config = dict(
    arch='unet',
    horizontal_flip=False,
    rotation_deg=10,
    color_jitter=0.2,
    task='super_resolution',
    activation='relu',
    padding_mode='replicate',
    widths=[96, 96, 192, 384],
    upsampling='transposed_conv',
    optimizer='soap',
    beta1=0.9,
    eps=1e-08,
    merge_dims=False,
    grad_clip=0.5,
    final_lr_fraction=0,
)
Rows from block 16 of a small image super-resolution model, named by matrix and row number. Rows with one number belong to one channel. Each number is 128 + 24 x the weight over its row's rms, rounded and kept within 0 to 255. All counts start at 0.
Before each channel's rows are labels from the 100 images, of 14976, where the channel reaches its highest value: "responds to" is what is common among them. Only what is clearly more common there than usual is listed. The data: rendered scenes of toy objects such as cars, trees, mugs and chairs. In brackets: how many of the 100.
# convs0: first 3x3 conv (model.decb.1.2.convs.0.weight, 96x96x3x3, each kernel summed), inputs 0-95
# convs1: second 3x3 conv (model.decb.1.2.convs.1.weight, 96x96x3x3, transposed, each kernel summed), outputs 0-95

responds to: table (29); barrel (28); largest object: barrel (27)
convs0.11 [118 133 134  96 143 111 140 124  92 144 144 107 111 138 118  92 117  88 152 103 114  95 126 130 179 135 144  97 110  99 165 124 124 142 162 134 123 128 149 130 125 131 117 134 129 135 158 120  56  98 182 131 154 111 157 152 108 123  72 137 189 130 130 157 150  94 110 126 131 133 132 165 142 135 140 136 141 137 161  59 148 119 104 120 112 138 136 140  84  98 120 145  95 131 118 133]
convs1.11 [139 101 133 130 142 128 153 123 131 125 123 154 121 139 152 171 147 161 136 109  95 124 152 132 132 152 137 119  83 104 146  61 124 135 153  71 128 148 150 126  80 142 169 110 158 125 135 147 123 113  73  66 192  95 124  89 128  89 118 132 142 113 107 145 140 180 130 147 128 143 109 136  96 143 129 135 122 126 125 157 139 118 119 133 137 180 118 152 115 105 131 130 137 127 149 113]

responds to: light from behind the camera (64); snowman (29)
convs0.91 [144 108 115 155 105 115 155 111 127 114  92 128 150 151 125 133 131 106 137 122 172  95 145 126  98 111 131 151 104 104 172 121 103 140 101 119 159 139 116 134 113  99 136 157 125  56 109 170 149  91 172 143 126 123 143 113 174  79 128 167 155 104 103 113 144 168 111 131 139 136  90  79 125 105 120 125 127 115  90 119 115 131 157 100 113 142 130 145 122 161  91 149 133 166 139 107]
convs1.91 [ 86 105 110 148 138 136 126 197  73 127 166  80 102  90 120 111 130 164 131 145 147 143 133 148 132  98 127 168 128 177 147 131 133 163 146 131 144 153 121 151 145 130  99 110 108 113 134 128  94 119 141 133 111  61 134 158 116 138 105 126 137  98  84 124 135 157 115 124 134 108  95  88 137 134 141 119 133 101 124 121 165  98 117 106 116  97 138 136 109 113 116  71 135 122 155 123]

responds to: barrel (50); largest object: barrel (50)
convs0.31 [118 122  86 131 150 112 103  85 176 178 162  95  93 113  94 132 136  93 100 126 116 115 116 100  89 153  90 107 121  83 135  91 144 183 139 130 138 120 160 132 154 147  98 164 151 143 132 113 114 137 124  96 160 110  98 161 146 160 114 114 101 120 119 128 100 130 113 137 160  88 153 130 142 133 120 158 123 131 119 119 115 131 139 158 115 137 143 158 125 136 175  84 112 126 157 126]
convs1.31 [164 117 111 149 174 128 122 130 113 151 152 115 119 147 145 136 145 171 138 147 118 126 143 127 140 174 110 125 169 105 160 131 118 144 147 132 110  98 136 155 164 160 155  70  85 144 114 147 113 159 149 132  86  89 151 105 143 123 152 116 137 119 130 152 179 134 139 111 116 117 102  84 124 148 165 153 127 115 156 142  97 142 150 153 125 150 167 166  81 122 105 121 136  83 118 146]

responds to: bottle (32)
convs0.74 [183 118 146 160 103 149 149 105  90 125 138  69 116 111 110 140 101 113 112 143 129 110 130 138 147 176 148 111 156 108 130 102 118 109 149 142 114 105 160 109 117 139 109 117 135 143 146  88 129 159 144 155 134 161 137 122 110 158  56 136 158 117 138 119  85  92 180 135 113 126 141 151 105 141 136 158  97 148 145 115 111  98 140 126 150 113 172 133 126  90 121 153 105  93 104 118]
convs1.74 [112 118  98 138 134 121 150 132 137 100 145 169 118 119 118 137 110 193 142 136  77 121 103  93 144 108 127 105 165 148 172 111  80 144 126  71 117 134 135 144 133 159 111 130 132 107 110 179 126 116 116 162 119 133 173 129 136 148 127 138 150 177 171 156 125 123 140 125 123 177 161  98 134 126 110 136 132 109 115 105 135  92 147 154 134 168 130 125  90  99 109 137 104 132 121  86]

responds to: barrel (25); largest object: barrel (25)
convs0.12 [132  97 123  90 132 124 126 129 127 116 188  87 160 118 148 141 113  89  83 150 120 168 135 103 117 114 152 124  99 142 103 138 158 117 130 100 130 162 136 136  90 119 142 129  78 162 135  98 135 125 118 133  95 131 118 136 105 136  97 137 122 162 102 174 156 112  65 116 148 163 121 153 110 121 137 175 116 119 151 110 117 185 140 108  98 148 118 147 145 115 122 163 110 119 116 103]
convs1.12 [131 177 193 156 132 109 146 129 122 123 182  88 128 131 149 103 127  71 123 111  98 138 138 189  94 126 130 151 127 122 105 116 138 113 116 143 172  96 124 149 126 119 149 134 125 154 164 153 147 148 104 146 133 127 109 107  92 139 122  90 126 138 142 148 164 133  91 108 140 140 116 108 121 115 117 168 126 145 152 149 129 149 136 100 186 103  95 115 146 136 109 156 105 113 105  95]

responds to: bottle (42); largest object: bottle (27)
convs0.39 [165 127 126 131 113 161 156 141  94 149 125 139 111 136 137 157 121  78 137 138 131 116 129  99 109 156 150 136 152  74 158 134 153 105 131  99 128  89  99 120 140 149 114 164 149 139 140 139  83 103 113 136 113 184 136 156 101  97  73 126 165 147 121  99 117 114 147 149 112 113 111 145 141 111 124 160 134  94 153  84 134 101 123 135 127 153 159 100 124  71 155 123 104 116 170 125]
convs1.39 [ 52 131 105 126 113 142 141 112 110 138 153 100 101 123 110 125 149 180 132 131 162 119  85 162 109 123 101 150 130 166 128 113 114 118 109 155 166 147 121 140 153 129 124 119 138  91  82 110 117 120 101 113 139 124  98 103  90 165 136 138 141 119 137 125 129 130 120 132 132 126 135  87 134 144 158 125 132 117  81 103  98 123 109 124 160  62 153 132 148 129 119 116 113 112  63  88]

responds to: barrel (31); largest object: barrel (30)
convs0.48 [155 160 133 123 150 141  94 116 121 109 125 111 128  94  84 107  97 114 112 115 157 123 123  99 125 106  95 128 138 137 120 116 172 128  91 125 161 130 132 142 125 128 159 137 159 109 139 141 109  86  98 160 157 147 159 110 169 123 150 152 136 154 129 127 117  86 165 122 172  92 190 173 147 113 101 124  84 103 153 125 159 115 152  73 105 114 143 133 131 113 103  95 126 124 134 128]
convs1.48 [129  88 130 126 138 153 112 107 132 127 149 104 137 147 149 146 161 154 122 144 120 157 163 133 106  96  69  92 174 151 176 134 109 101 140 122 134 144  82 161 136  95 132 109 114 139 112 156 117 164 138 110 156 140  97 133 139 144 135 132 123 142  99 151 150 172 119  75 153 122 162  98 106 128  91 119 147 113  96 137 118 100 107 172 137 125 159 116 184 145 147 111 108 144 151 138]

responds to: barrel (27); largest object: barrel (26)
convs0.53 [121 130 106 152 110 132 115 113 161 163 118 114 103  79 102 120 114 107  66 118 107 129 117 100 109 134  89 119 148 152 143 154 116 144  77 106 148 110 126 152 127 142 144 108 137 135 116 108  89 130  98 139 137 128 124 109 153 149 143 122 149 105 121  81 139 140 116 107 135 130 103 125 148 121 129 127 158 178 165  88 135 126 136  73 156 154 160 134 119 155 168 153 116  61 170 128]
convs1.53 [148 142 140 119 106 155 141  93 107 118 130 127 152 163 134 122 122 163 146 100 158 131 145 155 155 167  93 125 115 124 109 146 161  94 137 117 168 100 125 159  99 117 130 102 149 145  75 127  79 151 108 180 143 154 111 121 116 125 109 107 140 158 112  91 161  92 118 134 142 124 172 120 175  79 134 136 146  98 143 163 162  95 129 108 148 145 171 127 140 138 132 127 156 107 123 121]

responds to: barrel (50); largest object: barrel (44)
convs0.80 [109 117 157  90 114 120 147 103 151 115  88 143 103 123  76 128  86 142 104 139 180 178 124 124 135 105  85 115 136 160 134 121 128 120 140  76 133 114 149 133 152 128 110 152 150 118 154 167  98 145 157 114 100 161 120  96 169 158 132 140 123  92 124 112 138 120 167 118  97 156 140 112 123 109 147 116 116 137 134 142 183 153 117  92 164 137 114 129 112 111 153  99 147 105 165 121]
convs1.80 [109 140 152 119 100 177 141 113 126 124 134  79 112 101 118 137 147 124 119 101 137 165 112 104 145 118 106 126 106 150 158 108  94 137 112 138 145 139 126  78 157 128 134 128 101 102 123 119 147 145 110  97 107 125  93 134  85 124 116 156 150 157 129 127 103 127 147  94 167  93 193 127  99  97 105 111 149 123 117 118 142  93  50 155 169 124 148 145 136 137 136 103 110 112 120 160]

responds to: barrel (55); largest object: barrel (53)
convs0.14 [106 135 114 105 142  89 147 102 138 123  74 176 114 122  96 100 104 115 127 122 118 149 123 118 115 104 140 129 145 150 110 117 124 100 132 146 125 121 168  92 124 127 140 132 122 126 149 182 151 112 179 132 125 119 131 150 168 132 149 105 135 111 103 138 110 111  96  99  94 114 136  77 122 141 148 108 157 104  79 134 179 140 103 142 153 110 102 150  97 142 104 110 201 140 120 108]
convs1.14 [152 117 135 117 159  90 105 135 117 158 116  73 141 116 118  76  90 147 105 116 125 145 125 127 101 131 111 163 163 116 126 152 132 131 147 143  88 125 109 171 150 136 127 132  81 169  89 163 102 103 132 166 158 144 132 114 115 138 136 136 106 123 124  66 129 146 108 125 143 150 134 126 101 139 129 144 104 149 169 132 122  94 141 162 101  80 143 138 161 159 121 141 148 112 144 176]

responds to: light from behind the camera (70); barrel (50); largest object: barrel (34)
convs0.44 [138 159 122 149 108 102 143 146 130 123 150 141 125 118 132 154 111  96 148 114 163 130 122 141  60 104 109 119 116 150 117 129 128 115 123 110 118 128 110 166 144 160 134 134 116 118 141 170 129  99 171 115 108 167 108 109 111  91  83 100 143  83 133 131  66 141  80  66 110 140 127 158 192  85 127 157 137 134 104 132 121 140 139 119 130 152 121 126  98 134 137 115 131 142 162 117]
convs1.44 [115 137 116 151 134 142 132 151  60 107 168 143 134 133 126 158 125 109 126 145 144 143 120 131 109 129 106 144 160 124 158 116  91 109 127 143 130 134 157 130 143 105 139 163 213  85 117  99 121 126 107  81 146 144 160 119 126 125  65 135 140 116 100 132 157 165 123 130 113 137 141 117 129 155 133 121 156 120 104 149 144 113  82 130  58 117 115 102 123 120 151 164 115 108 148 129]